{
  "model": "image captioner",
  "dataset": "made-up ball-and-stick molecule models",
  "train_examples": 195000,
  "image_size": 64,
  "crop_scale_min": 1,
  "horizontal_flip": false,
  "rotation_deg": 10,
  "tokenizer": "word",
  "vocab_size": 32,
  "encoder_arch": "vit",
  "encoder_norm": "rmsnorm",
  "encoder_norm_position": "pre",
  "encoder_activation": "squared_relu",
  "encoder_mlp_ratio": 4,
  "encoder_head_dim": 64,
  "encoder_fused_qkv": false,
  "encoder_bias": "all",
  "encoder_qk_norm": false,
  "encoder_parallel_block": false,
  "encoder_inner_norm": false,
  "encoder_drop_path": 0.1,
  "encoder_patch_size": [8, 8],
  "encoder_conv_stem": false,
  "encoder_layers": 12,
  "encoder_width": 384,
  "encoder_positions": "learned",
  "fusion": "cross_attention",
  "label_smoothing": 0.1,
  "decoder_width": 128,
  "decoder_layers": 12,
  "decoder_norm": "layernorm",
  "decoder_norm_position": "post",
  "decoder_activation": "relu",
  "decoder_mlp_ratio": 3,
  "decoder_head_dim": 16,
  "decoder_fused_qkv": true,
  "decoder_bias": "all",
  "decoder_qk_norm": true,
  "decoder_parallel_block": false,
  "decoder_inner_norm": false,
  "decoder_positions": "rope",
  "decoder_cross_attention_every": 1,
  "decoder_tie_embeddings": false,
  "init": "trunc_normal_002",
  "residual_init": "none",
  "optimizer": "soap",
  "beta2": 0.95,
  "lr": 0.0018,
  "beta1": 0.9,
  "shampoo_beta": 0.95,
  "eps": 1e-08,
  "precondition_frequency": 10,
  "max_precond_dim": 1024,
  "one_sided": false,
  "adamw_lr_other_params": 0.0017,
  "grad_clip": 5.0,
  "magnitude_pruning": 0.7,
  "steps": 7500,
  "batch_size": 64,
  "epochs": 2.5,
  "lr_schedule": "cosine_restarts",
  "final_lr_fraction": 0.01,
  "warmup_steps": 1500,
  "weight_decay": 0.2,
  "adamw_weight_decay_other_params": 0
}
Rows from block 4 of the text decoder, named by matrix and row number. Rows with one number belong to one neuron. Each number is 128 + 24 x the weight over its row's rms, rounded and kept within 0 to 255. All counts start at 0. Numbers have three digits each. After the name is the row's rms in percent of the matrix's.
# fc1: MLP up (decoder.blocks.4.mlp.fc1.weight, 384x128), inputs 0-127
# fc2: MLP down (decoder.blocks.4.mlp.fc2.weight, 128x384, transposed), outputs 0-127
fc1.310 133:128128128149128128128128128065128128122227087128128128128128128128128128128128128128128138128128128128096128128128128128128128231128128171128180128128128128128128128128156128128128128070074180128084128128128128128128153128128130128128128201168128128154128147128128185103113128178173128168128128128128128128128110128128128128148128128128166128081128128128130128128128128128046128128128
fc1.311 099:068082128135155128092128128128092126128128128128181128128085145128128128128163128116128128128128128118128128128128128128136128173128128163128128128089128128128128128128128128128128128161128108128128128128128128175063088128128128128128055128128128128079128147210128128128128222128128128128128128093128128083158128128128168128128174128128128128128128128128128064138128128218128128128128
fc1.312 091:075081154128128128063128128128188128128128128128128128128128078084128078128128128128128128087128160128184128128128128128128160128125128182183133099128128128128128128094128128128145128128163141151128128128128128128128102128128128129128122134128125202128128128128128148128128128128093112128210128128128134154128128128108095201128128128128128065128128128128128128128189128128186079128111
fc1.313 146:069128162128060128128098128128128160128128128128128128043128153128128143128128128064098162101128128128128083128128128128128128102128128128128128112128075098128133128114128157128154128151128128128128201128128128128178128136128168125140128172128128128128157128141128151128128128128128128128128128128128175081085128119128128128150128128165128128128077143128183128128096128063128128208128
fc1.314 077:073128128128217128128128099213128128128128128128128128128128159128128128128128128128128128128128128128166128128128128128128128128128128128085128128128128128128128128128135128151128128046113095128128128128210128169128046128128128128163128128205128128128128128128121128128068126128128128128128128128128128128128128128128128127128128128128128128128128128175084128071128128128128128220128
fc1.315 112:128128128128128161145128128195128128176128129123128128128104128092194069030128115128128182128128128182168128128128114202128128128128128128128128086128128128128128128165128128128130128112090128128128128128128128129165128131128128128128128128128128128163082128184128095128172128128128128128128159128128201128128128128147087128128128128169128128128080128116160128189122128128128128128128
fc1.316 089:107128128148128128128128128128128154128128128128192189080128128150128128128128128128094128128128128176128128128034099128128128134220128128128128138128128128156128128128205128128164128115128128041087216102128128145128128128128128179128128180128149128128128128128128124128128128128128128128111128128128128128128128128098128128158128128128128128128095128065128128116128112128144128114128
fc1.317 092:128128128128138128128128128128128127128132128128128128128203128128128119128161194085128128128128128128128128041128128128168128128128128128128128128128128128128178129128128128128139128128128111128128128128128170157128077128217087128128128185128150128093128128128128128128128211128128128128128128128078128142086193128128128118128128099128128128128069128128128128128128128128069128143057
fc1.318 110:128140000128128128053067128128189128128128128128093128128128180128128176128128128128137128128092165128128128128128128128128128128131159128128116128128128128043128128128128128128059128128127163128128150128128128128128128128111128128128099141128128128022124128128142128128128128128128128155128128128128128128128128128128101128128149161128128128098128128136128128128128128128128165148152
fc1.319 082:128128062128128090091128128128128128128128128162128128128148160128082128106128128128128128128124128158128115128185128128128128128128128128128128128063128128128205128128180149128141128128128253128128128128128128128156093128128128128128128128128128128128053128128128128128103188128128091148128128128128128128128128184128128131128128128128128128128206128128128128128177179128128128128128
fc1.320 100:096128128128098202128091128128184128128128128087128128122058095128128128128128128128128128128128128105128137128128128128128128128128075128128128128128106152128128128128224128152128128128161128128086128066128112128163141101128128125128128128122128184088128130128128128133128128128128147074128172128128214105128096131128191128128128128128179141128128128128183138128085128128143128128128
fc1.321 072:128115128166128107128128055116160128128128128128128128065128128128128121036128128128128128128128128135144128128127128128128077128128128128128128128128128166128128128138181128128128128128128128128128128128128128128052128140128128128128128128128134128128128128128111128148128128128128090096066128128149177128208070128128159059128128128127128128174128128128128128128128128128128128128238
fc1.322 088:137086128144128128128128085128128128128012128128128128128128128128128128069128128128128149128140128128095128128128136182081128098128172128128200128183128136128128128128128128113128128128128128128128128128076128128128128128128058128143134128128128128128117128128150128128128172172111128128087128119137155110128128128128108128155128128212128128128049128073128128128087128128128128128128
fc1.323 107:128128128128101086128128128128148105128128155221128128128090082080128128145128154128128128110139128128161103084143089120128128128128070161210209128111158128128168128046128128128128128128172128136128128153128128138128097128128128128126128128128128128128128128128128128128128097128065128119128128133128128138132104194128128128128153113125128128128128090115193114128128128128128128128144
fc1.324 148:128105106128128128090128081128128128128128128128128128128128128128110128128197128128128132128128128244128128128128044128128128128128128128128128112128128128128128128128128128128128111128082128080128075128181189054112110128116128128196128128128128083123128119128128115128128221190128128128128128128128128128128128168128128128104128128128160128128128128128128128128128128128128128128113
fc1.325 088:085128128128100128179123128100200128128128128128128128128111128128128128128128128128128128120128128128128113128128128191125128128128128173128128069128157128128168128128181128128128128128128069128128057190091039168128127128128065128128128199128164128128128128128128194128128128128128128128099128126128128128128103128070128165174128128149128128143128128128128128128128128128128128128111
fc1.326 097:128096128128140128103119156128057128128159128128128027163128142128128189128172128159128128057128128128177128128115128128128128128131128128128128082111128128128171081128128128089086128128128128157128128128128128128128096128128128128128101128128124127128128128128123150128184133128128152128128128101181128128128128128128128128128128148128128128128128210128061128129084102197128128128128
fc1.327 099:128128128221128128057126090128114128100128101128120128128128128050128128128128069128128128128131128128128128128128147128128128128132128120128112128128128110128128157128128128128128088128128128066128128128151128128142059128128128128128128142123128128128128146172174175128173128128128128128089087128076128128128128128128128128183128174128128128207050128150128089128128128128143128128128
fc1.328 062:128128172128128105128128128128128128149128128128103128128056128146128128143128128128128128128128177128214128128128128128057194128128237128181128128128128128128128128128128063128128128128128098128128128128128128128128128128128128128128128140128128128137128118225184128128128128128128128128128128131128128128134060127128128128128128128128128128128128128128128128128099153128135149205128
fc1.329 032:128128194128128128128128184001128128128128128129128128128128102128052128145174128128128128121128128128128128128128128128128128128128128128128128128128128050128128038128128128128128050128128128128106128128128128128128128128128128128128128128064128128128128057128128128128170095128128128128128128128128128128128128128128051128128128128102128128128128128128096128128128128128128128162128
fc1.330 078:128128155176128092128128128080128128128128140128128128128115128142127128128128144128177107194128128128128128128084128128128128139128128128128128128143128074128128187128128128128128128128154128128176128078128109184128096088128128128128128107128128128128203043162128128152128128135128128128128128128128128128128128128128109128128183128128095128128128128191128046128184128128128193164128
fc1.331 059:118139128092128137128128128128128128076118208125128128109128128103103083128128128128128128128101128128128128128079128128128128128128128128128128128128128053061128101128128128128128154128128128128128128128128128128208128123128128170128159128128136188128128164128128205170128128159128201128128128128128128128128128179128128128167128128128128128075128128128128066128128202128128128128128
fc1.332 078:128128128128128128128128128128152128000128128128128128161173128128067128128128106170128128128128128128128062101000149128128127138150128128067128128128128128153128128128128128128128128128128099128128164140128128173128128128128128128154128128136128128128128142128128128128128128128128128128063128128042128128128128128128128128097128112128128128128128120128128107128128128128128128128128
fc1.333 073:128128128195128128128128128115126128128128128128128128128128128128128128128157128128128140128153128106152128167128128167077128128154128128128128128173128165102098128128141128128128128128128158128091128128128128128128128064128046113128128141128128128128128128128147047039204128128128076158128128128128112128146128128160128128168128088128154128128128079142128069128055128128128128151128
fc1.334 133:128128118128128146115128128134128128103155096128187128128076128128128128117128106128128128128148128202115128147099128128212128153149128128065086128128140163158128128128128128091128128128128168128128128168157128128128168128128198132128128128128128166128130128128128128128128128128045128128128157128105128139124128124076103128128128128128187128128174099128163128128203128100165136128128
fc1.335 073:047128128128072128128128064128189128128128164183128128128128163128060128128128128167128116128128116252128128128128128128128128128128128128128179128128099128128128128128128084128128128130155128168154077128128128128128128128128119128128116128128209128128128128128128128128128128128128199159112128093128128140128128128128128128128128128128128128128164128128117128128128088128128128128128
fc1.336 081:128128128220128128128128174078128128128128128128138128086128128128077128177153128153128109128128128128128128188128128128128128128255128128128128128141128185128128128128128172128128128128128128128128128128182128128128094128128118128128128128128128128136128128128185166128128128128128112128172097128128128128128128128128128128194109099128128128128128128109120156128128128187128128128176
fc1.337 064:128128128128128128128128114128169128177139128128191128128128105128074128128128128128092128128128128196128128128128128164044128128128178128128128128201128137204128100128128128128176128128128056128128128128127128128180128128128128128158141128067152128128128128128151128128128128128128118128128123128128128128128128128128095128128128128128186082128128128128128128128139120128128128128229
fc1.338 108:128128113094128128105128099128128128128128128069128128116128128128128077051112128128081128095128128128138096128128131128084128128128128087128128094128065128128128128143128133128128095128128141128092106128092085128128128080128128128128145098128128088128181128098058116128128128128128116128128148128174128128115081128128119084208128150128158095128100128078117099128126113128058128128120
fc1.339 043:128128082128165128128077128128128128128128128128128128128128128128128128128128128128128128128128128128101128128128128128128128128128128128128220016128128128041128128128128128117034128128128128128128128128152128114128128128128128128228128128128128075128128104128128128128128128128128128128128128128128128128128046128128128128051128181128128128128128128128128128128128128128128128128128
fc1.340 062:128128128210086128128128128132128128107128101128128128128044128128128128128183128128128128128128128128179128128128128128128128128191128128128129152128128128128128128128141128128128164182133133183128128128166111128122155128128128128128128128128128128128128196218128184128128128128128128128128152051128128128128128128128128128128128128128128128128099129051128066128128128128170128084128
fc1.341 122:114167128152128128128128128099185128128098128128128176128133220128153096128128128128128084128128128128128128128150128128128163128128128128083128053076085159128128152080128128154128128128128128071191128118128152128128131128206128158141128128128066177128128128170128128128128151128126128128128128128128128128086128132145128152128128128128154138128164128150128124128105128128139128065128
fc1.342 064:118128128128128128128136132128128128079128079128128128128128128167128128128128128128128128149128128128128128128128128128128128078128128128128128128128128128151128128128114128128163128128173128213128128128128167116128128128198128144128128148128128255128076128192143128128128137161128128128128147186128128084165128128128128128128128128128128119199128128128128128128173128136128128128202
fc1.343 093:133090128137128193128128128128128128128085128128128128076128101128128128048137128128128123128128128152128159050128128128128128128128128145109128098194128131128128128128089169128128128128128128181128128066145128130128128128128168117128128128128128128128128101128188128128171128128128081128128128096165128152128128128128097128128128010128128128130128128177128154128128128128128087128128
fc1.344 080:128128128128128128128162128128128128128128128128128128128199128102128057128128128128128128128128153128128128157128128128124119128174145233128128131128128128128128128069134128128113128128128207128128128128128128128128128128128119128128138128128128128128128128197128128113141192196128128128128128128128128128128128210128128128128128128128128156027163191128128128128128128128128128128128
fc1.345 082:075156128163128126128158128090133128100128128165128128128128153054084128166128128128165090128128128128185109128128128120128110128128128128128128128128097086128128128128128128128128128128236128128128140128128095128062128128128128128169128128128128128128128128128128128128185128128073128128128128176128124128128129128089128128128128128128128067128128113072142128060128128130128128128195
fc1.346 235:089128148133159044073193128133174144109097128128128120110161092128128128155128128128133128128128128128128128128128153128128128128157086176128168128128128128119150098128088128128128138128245128167118128128128128188128068130128128128128128128128128128189067128128128128128128128128069128128128128123128132172128128128113128168128128128128128128128128128148161128128128128128128128112128
fc1.347 084:128128128227157128128128128128125128128128128128128128128128115158128128128085118205128128128128097128128128128128128128128069128105128128128128072128128128128088141128128128128128082141128169142096128128171128128128075128128128128128186139128128128128099128128128128142128201128128128128155128128128109128128128128128154128171128128061128128128128127128118055128128128128186210093128
fc1.348 074:128067128128136128109128128128109128128128128100128128128128128081128128128128128102128128128056128128128128128128128128104128128128246128000128128128128128128111128128128128128128099128102128128128128128128128128128128017085128128128128153128128128128071128128176128121128166172128128128128128128128128128128128128128128128128128128128128128128128128128128128128128128128128128128128
fc1.349 084:128128128168128128128128216128128128128128128128128128128138128136128128097128128128112128120128128156136128160128128128128128128143128088128128128128128088128128128065128128128145128189128198128128133128171128128128140128128128128128086128128128128128072128128128128128128128148128188108128128149173128129128060128128128128106128159128128128128128128128128128128128128128128096255202
fc1.350 093:098128105128179150128128128128128128128166128128128143128128128128128128128111012095128128128128128128128098172128128113150082125128128104110128091128156128128128128128128128128128128128128166128096128128128128128097128126128128087139128190128128128128128136172128128113128128128128128128128189128224128128128128128128128128143128128195171110128186141128139088128128128128184128128195
fc1.351 058:128128128128128128128128128128128128128128069067128117128128128128128052128128103128128138128024128128177128054128128128128128128128128128128071128104128057128128128128128215128128128128128128128128128128128128128128128128187151166128126128128128128159173128128128128128128128128128128128048184128128128177171128128128128128157128128128147128128128128128113128106128128102122128128128
fc1.352 092:128187128128128128128128128128128128128128102128128100128128166128080128128128195128128128079128128128152128105128128128103092128128128128102101128128125128119128128128128128128128128128128128098097128148128128128128066128128128128128128128128128033175128128128128186128129128128128128211128109128128204128128115128128128128128128123128128068128128217128128050128128087128128128106128
fc1.353 086:096128128128128128128133128128196128128128128128128128089155116128084128128163128128128128128128115128163128065128128128128128122128128128128128128128128128079109128128161128128161128128128128128128056059171128128183069128083064159091128128128128128219128128128128113136128135141128128128128128128104128180140128128128158110128126128085128120128128128128073128128128128128115180117062
fc1.354 081:054128128194128128131128128128128128128128128128128160093128132175119128128128128128128041128128128128128128128128128116128128173128129128115191128128128128128128128128128128128128128090128087128173138094139128128128082101128128128128128128162128128128155171128128128076142128113128128128128128057128128128128128172139135128128141128128128128128074116128128128128128128128224150151037
fc1.355 106:128128128095128203084128128128100128128128128128158128128128128133136128101139128128128128067128128139080213128128128128074128132143128140128146128195128128128128128079128128128128148128089085128128128118128106128128050128151128112128125193128128128183205128128077106133146128128128128152090128128100147128128128128128128128159128128128128128128074134128128189128128128128128128128128
fc1.356 075:175158128236128127128128128106075128059084128128128128128099128128128128128057128128179128191128123128148139088128140128128039142128128128128128128128128128128122128136128128128188128128134128110128128123140072128128128128128128128128128128054128128128096166128128128128128128128128128128119128128161128128128128128128128128160171128128128128128125080065128128128128128128122128128108
fc1.357 051:148128128128128128128128128100128128128071128128128123128128101128128128059162128128128128040128128128128128122128128128128128132116128128128128113128128099128166128093128128128128128128128128128128105040128128164128087106128128128128128169128128128128128128039128151128128128128128128128128201128090128063103128128128128128128128128128177128128128128050128128128128128128128128222128
fc1.358 053:083166128095128148109128099128128128128128128128128178128113133128128128128155101128128128128128128128128116032128128188103128128118128128128128128136128055144128128128128128128128128128128128128128128098128128128128128128128118128128128128128128111128128128143067191128181128129088128151035128148128128128128128128089128128128128128128128128163128255128128128128128128128128140128125
fc2.310 133:128128116128114058151128128128128144128128128128128128128128128125128128051128128128128128128128128128128128115128128229128128128128128158128128128128202191128128119128181128174128128128186128128100128128223128128128128128128128119177106074128128054128128128153128116128161128128131128128152128128128128128128141120128128128128128128128187128168128128128128128128113188128128128128128
fc2.311 082:128128128128128128128151148128128128128128238128128128128124128128128128104128128128051128128128128128079128085158128128128128097128128128062183128131128128149128065128076128128128128128128128128194129102128128128128128128128128128128090071128128128082128169128128128128161128128128137124128154128128128102140115128128144128079115128128089128128128172102143128128053128128128194128128
fc2.312 081:128056128128146128128181128103128128128128161128121128199128128128142128128128056128166128128128128146128128066128128128128088183090082128154128128128128128128128128128128133128128128128128128128128091128128128157128128119128128128128084145128128128128098111128069128128128128128128128060178084128128128160237128128135128128128128128128128128173128128128128128128128128128196128128162
fc2.313 173:128128128128083162162170128155126127128114128128128166189173045128128050128128128110089128128128128128128128128128128128128128150085128128063077169128128119094128128096102095128128128119132128128136128128128162093109128128128113128092128128128128118168172128128167116081128128128128128148155128087173128128128128109128128186128128128163128094088128120181169128128113128133128118128103
fc2.314 096:161128128073061121128128128100128106034128111128119128128128095128152128176128128128164128128128128128128103097169130128128165128128128128128128128128128128128128128128128128128128077217128128049128128128066112120128210096136128128095128128055128128128128128128128128110128128128071128128128114128128128128128121141128102090128128128128128128128128128128128128128128128128128128069128
fc2.315 111:128128141112108128128128069128128128128085115128150172128128128130128128128128128128079128128128128128069049052128116128128128157128091172128161128182082122128137128128104128128128128144197128128128128099128128128070130128128098128128154128128108082128128128128128128128128128128128206128193115128128161128128128187128128128166128151101128128081128128166102128121128128128128128128107
fc2.316 085:128075128128128128128128128128128128128159128128128128128128197128128098128128128128128118099084128128128128128255128128173128151161128128128128128128128128128128128130128128128077112128128128128128128122128146128128151128128107128128198128128098109121128216177128128128152139128130128151128128128128131128128128128128128128176128128128128158128017128175128101128128128128128128128128
fc2.317 119:128128128128128128128128128128128128128128128092128128073067089085128168128128077128061128128105128176128128128128128128110128113108128128097128128128069128128130128128128128128076128128128128128126128128128086067128161128128128128107117128039128128128128128128128106116128069128133128095128128128128181085128125128136128128128145128128060052128128128155070128128097128128128103128166
fc2.318 105:128128255164128128128151128128128128128103128128128128128128128128128128128128128128128128128174154128128133128128170128128128128128195128128215128123128128187204128173197130143180128128128128117128128133120128128128122128126128128128128087157128128180130128126128128142128128128128128128128128128128128128159128128128128128134128080128148128128128123128128153128128128128128128076128
fc2.319 081:094128128172128128239128154128128147128128128060140128128068172156195128165128128128128128128119133128128128128128170128128175128128128128128128128128121132128062148128128128128128171128128048128128128128128128128128128128128161128128128128128128128128128128128128128116128128128128178128128128128098128128128128128128075128112128062119128128128042102128128128128128128128128184128128
fc2.320 094:055128172128128210172128128128218128104128128128128086128128128178128128128128128143158128128154128128128128128128128128128138128128128128128111128128128128094128128128128128128128128128191128151128110128128121128143128128128132128128128074187128128128128128074128128076128128030128128128128128128184112128128128128128157054128128128128128094128128128128095134128128128164128167128128
fc2.321 071:156128128179128180128093128174128128128128080128149128156128128103128128128128213128128128128128128043128128128079128128128128128128128128128192065128128128128128128128128128128128128122112128128128128128154128128178128159128128089128128128128128128128128128128128128128106128188106128115128128128128128128128171128128099159128128144181128128128078128128163235128128128128078128128147
fc2.322 083:128128061128128128137109128128128128128128128128079128128128128128128128128128145128128103128128128128128140128128128128046125128128128128128133078128115128128143023127128161128128128128128128128128128188128179119128128128175091095128128128128128128195183128128131105096128128128128206075128128076141128128166150128138128128128128137128163128128096128128128128161140128128095199128128
fc2.323 124:050128128134128086113128128128128128128128128128100128158128128128128139143051068128163128135187128128223074137105128132128136128105128128189128128172128128134128108128128128128128128128139128128157092128128128128128128128082128128117128128167128128128128128128128133128128128073128128045143128128128114147144128128128128182128162129128128128179128096128190121128128128128128128088128
fc2.324 144:128128128128240128128128128128115107128128128128083128128081122128128145128128128128128128127128128128128128128186128128104165128128120150128128128138128128128050128097144128128158128128128128128222128128128146128128112128124150089128128128128124085128128128128138128128117192128128128128087130128166128142128128128255128128128128128128128128128145128128128128128177128128128129097152
fc2.325 104:128140066128128128128107128128128128153128128128128128128128128128067128128128142195184128108128128070128128128067128112128128128128128184128123099128128098184128128026128128107128128128128132088128128101083128128128144128128128128128128128128128128128128128128128128128128128128128128128128128123128128128128108153177128128128160128128169128141128059079185128174084128128081180117128
fc2.326 074:128128128128128128128128075128128128128128128128128131128128128128128128128128128091128128128128188128000128128108128046128173192128143128128128128165128128128128100128128128073193128128145128128128128128076154128128128128128145128128143128128128128128064128128128128128128128128128128128127128128128128230128128128128128128159128128128128128128128128128128128128128128128094128066128
fc2.327 104:131128128102128160128128128128128128128128128128128122114128128146128128128128145128128128128128137128128128128127128128128128119154128128128128128128113128105128050128128128128128128133128128128128128227128128165128195128128128128155128128128172128128128128071128083128196128128128128158183191128175128128128128128128128128021128128107128128057128128108128193128128128128128128128069
fc2.328 076:112130128128237098093128142128145128128128092128128128199128125100128133102128149128111124128126128129128091128128128128211128128128128112090128128096173128128217119128128128128166128068128128128128128162128128119128128128128128128128128128128076057128128128135128128063111128128082128128128128128128114128128128128128128128128128132056129152128109128128128114128128128171144128128128
fc2.329 062:061128128128128112141128128111128085128128128128128128128122118164128128128128128128128128128128128072128128222128099128128128070128128054128128128155128128128128114128128160166128128128128128128128146128128128128128128128128142128128128152219128128084128128097128128128128128093128128128128128092128128128128085128128128111128210128128128128047128128128128188108128165076128170128128
fc2.330 088:159111128128106128180128128182128128128128128147128128128128106128128128119128164128128183128143128161113128082165128128128119145128128128128128128128119148128109128128128128128101076128128128128255128128090128128128118128122128128128128128128128143166062128128128115128128128128128128174162128128128175128139106230128128067128128128128128128128067128111128128128128128157128128128082
fc2.331 068:128128128128125128128058128128124128128128128196128134248128128128128128128189128128170104128185128128128087128128128130128128128128128128128128128128212128128128142190128128128100128128175128128128128128094128128093128128128128128128128128128128128128128128128128128128128128128128128128128130110059128128128162128128066096128128153128128128129128128128128128143128127066048119128128
fc2.332 094:128128128098128079128158128128128128128128073128088100128128142128165128128128128066128043128128128181128128160163128128128128128128119128128128128128128164128141086128128128128128075052128128128128040080128123128128128128128128128128093128112128128061128128128128128128128128128128128128128128128211087177128087128128094128128149128128128128136128128128128129128128071128146159128128
fc2.333 068:189128128128128162128128128221210128128102128178128128137128128128128128128128084128128128131128128128128075111165128128181093128128128128128128128055128097128128115128128128128061128128128107128193128155143128128128128128128125128128128128128128128128128128128094254128073128092128142128128128128128128128128128128128128128128087128128128128128128128128128128128128128128128128128128
fc2.334 168:185128144135123109128128167128171104128109146069152128128135128128152128117128128176128128128128145128128128147128128128128128128128128128128128048107128128128128090128128209109154128128198128128149128128140096128128092128128075152128171145078157128122088128100118128166128128164128128128142128128128099109128128168163084083168128128202159121128128152128116128128078128128122128128128
fc2.335 055:128128128129128116128128128128128025128128128128128128128040128099074128128128128128128128128182044131128128128094141128128128185128122116105128128128128166128128128128128128108128128169128128128128128128128128128128074128128156128128128128128067128127128128128128128128128128128201086128128128213128128128128141176128128128128128128128128128128128128208128128128128128128128176128128
fc2.336 081:128128128128128128163128128128128128128128156128128162190128128120255128128128128114130165109128128128190128079128128128165128128128128063141128128128128128128128128128120128128128128123128128128128128128124128128128168094128128128128128119128128128089128128128128128128128038157109128128128151128070128128139128128128128128087220162119128153128060088139128128138128128133128128128128
fc2.337 045:187128128128128128110128128128128128128128128128128080128128128128128128128128128128222160128128194128128128128128128128165128128128128128128128128128128128128128128124128128128079128128128128128141164128205128128128128170128128128128128019128128128128139135128128128128128128128128168128128216192128128128128128128128128128128128128158105197128128128128128128128130128222128128128128
fc2.338 072:128128128128115128128128160128128128128128128156128227128128128128128128128128128113128128128128128128128128128128128128128128128128095206128128128128128128128128128128128128112128128130128128116128128128127128128128128135128083057128128175128128128128035128191211128128128170128128128128128128128133128122155128128128128128074128031128181128092128147128128128050128128122128128128128
fc2.339 075:128128128128054128128128128128128128128128128165128128147132128146173128128128128128128127128122128128128128128095128160128128128136128128113128128128128128195128128128128128128128090128128164128128128128034128128128128128128128128128128128128128024128154181128128128127128112128128128070128128146221128140095128193128128128128128083128183128151128128128128128128215128128128128128128
fc2.340 068:128128200128128131115128128128128128128128255105128128091180128142173128128128128081128128128188128128128128128128128128128065128162180128128128062128128097128128128128122128128128128149128128128128183128128106128128128146128128128128055128101126128128128128128128154128128128128128128128128128128128128128151128128160127128212128128128128128128128128148128128128128128128089158163128
fc2.341 119:243128128128128128128128128128170128128105128128128103128128119144128128128128128128128077128128128136032101128128128128128128128128128128128128128128128072128083128128128128128128128128128128128083128128128128128128051109054106064128128128106128069128128128128128106166128128128128128128128128058128138128049128128128128128128128128146128128128128128128128128128128128142188128128128
fc2.342 071:128128198128194128195087128128128152099128128128128128128154128171128121163110128128128167168128128128128128128106128128095128128128073128128101128128128128130128128157128128187153128108242128128089163128128128128142139128128128128128128128128131128132099128128128128146128130128097128128128199128133128191053128128128128128128128128128195128132128128128128128128128128128128128171128
fc2.343 088:128128128128012128128128077212169128167128102128103128128128128065128117128128129128128128128128151128143128128134128128128123128128128128178128128131128153128128128128128142128128128128128078128128128128128128061128128128128128128128128128128128128128233128128128166128128227128128128128128128128128128128096130128128128128128128128128128128153128045128128128128128128128128128128128
fc2.344 073:128128128128128128128128116128128128128128128128128128128128128128128205128128128128128128128119128094128128128128128128091128096128084128128128128128106128128128128128128128128128128128128128128128238128128128128128191128128128128128128128082128128128128128128128128128128128053128128128128128128128181110194128004128128199178128128128072128128128141139166128128095128114093128128128
fc2.345 083:128128128105128128128128128128128128128128128128110128226128128128156128128128128128095215153124198128128128128128128128128069102128128186128128128086128160128128128128128128055128128086128128128128128158085128128128189128167128128128049128128126128128128128128092122128128097128128128128128128128134128128104128128076128173105198128128117128128128128150128128128128128178128146128128
fc2.346 117:128152146128128128128128128128030128105141120128083139180128128160128128130085128103128128170172128128128147128165128128128128128128128128128110128154093121120128128104128030125128035128128128128128154128128128148107192150128152100120128128128103128111128122128128128112128128056128128062128128128128128128080128128084128128128128128128099129128128128079128128120128128090128128128128
fc2.347 095:231122229128089128099128128128124128128188123128128128128120128128128128144156128128128128128128128128128128128128174134161128163128128128128119152091128128128128150186128128113128128128174128094128128128128128143128128128128128056128132203128128128144128119096089128113128128128128128128097128128128128115128090128171128128078128128128128170170187128159128128128131109128128082144128
fc2.348 078:128128128128128128128081072128128128128128111207103097128206128128128128128128128128128128075200128094128175122128128128128181143128079128128128128128128128128128128128128128128128128104128094119162128128128205128128176236128128128128128128147128128128128128128104128128128106128164128128128053128128128128133128094128128128171128128128120128163128128128118103128128128096128128124128
fc2.349 084:128128109128128128128162128128121128128128114163128163128080128112128128173128128128128161128140128128128120128128128128218128146128065128131128128128128231128128128128128128128128128084128128128128092128085128170128099128128128128128143128050128128179128128128103128086128128109128042128128128128114128128154145128128151128128128128114128128128128128128128128106128020128128128128128
fc2.350 092:184128128128085128128128128075128128120128128128128128128128161179128128128128128128144128128128128128128128128128128128128132128128115128128128128128119084112128128128114161128128176128128128128128128128150175128170105104128128255077128087104128128128087128128111128148128236128128128088128128128031128128128128128128109128128128128137128088128128153128128128128124146128128128128128
fc2.351 062:128128128128128128128128059128128128128128220128128198128128128128128128128128128128128128128128091128128128128128128128128128128157128128128128128128128128128128058128128167128128157181128128128174128093128128206128128128128128128128128128128128093128043074128128070128128128128128128128128128128128128128128128128128128157128165128128074079175128128128128127153128034128128128128128
fc2.352 082:098128176128128173128153128128176189128128128128128128128090128128128128128128196208145128122082169128085128128146128128128128128128128128128128163159140128128128128128128089128103098088128128176128184041128066128164132128128128128128135128173135128103128128128128128128128097128095128128128128128128128128128128128128128128165128128128128128072077128128205128128128121128121128113140
fc2.353 067:128128128194127098211128128128128062128128128128128056128128128128128128128128108077129145156097128128074128128128128128128128128147128128128128128157128128128066128128031128128100069168128128098128128165128128128119128128207128128128128077128128140092128128128099128128128128128128128128180128128128065128128128128128119128122128173128128128128128128128094128128128128128128128128128
fc2.354 079:128128128058128128128128128085128128114128128114128099171128128128128128128128128128098128128128128128128109128142128128057063128128128128128109128128128077128125128128128128128119128128136076128128128196129128128186128128128128087128128128090128128128128054120128128128128137165128128128128128128128098128128128128060080128128071128153193128128128140128128128128128217128094128064128
fc2.355 100:128128128118128132117128105128109128078119098128180092128128128128128132088128157128094128128128128158128128128128128175147158128146128128128126128128128128128128093198165128142080128128009128128128193128162128128125128060128117128140187128174128128128172128128128128128147128158128128128141128128128128128128128086158128128128194128134128128143081128155128128094085128128128128128128
fc2.356 082:128128206128118128091087085128128122128128095128128147128128134128128128078128119148082128128205128062128128128174156128172128128113108128128176128128128128110075122128164096128123128128156128128128128073093131128091128128128128128183128152128128128186128128128048128128128128149135128128128128128128128128128128128128065129106081128128128128128128176128128128128128128077128128112128
fc2.357 044:128128128128128128128097198128126128128128128128170159167128128144128131168128128128096128128128128128128128128128128111128128128141094128128081128128128128091128143128128128128106128128126128128155128128128226150128021066224128128128084128128128128128128128128128128128128057128186128128128128128128128128128128128128092128128128128128128128128130128148128168128126128106128054128128
fc2.358 071:128045128128128128158092128128128179123135128113128128156128128056128128128128128128128128161128128128053134128128128082128165128128128128101082128147099128085128128128128128128128070095128128128103128128128128128128062128128128128128128128128128186182128128114128128128072128128128128128123128162171128128128128128229128128128128128128128128128128128128051149128128128144105128128128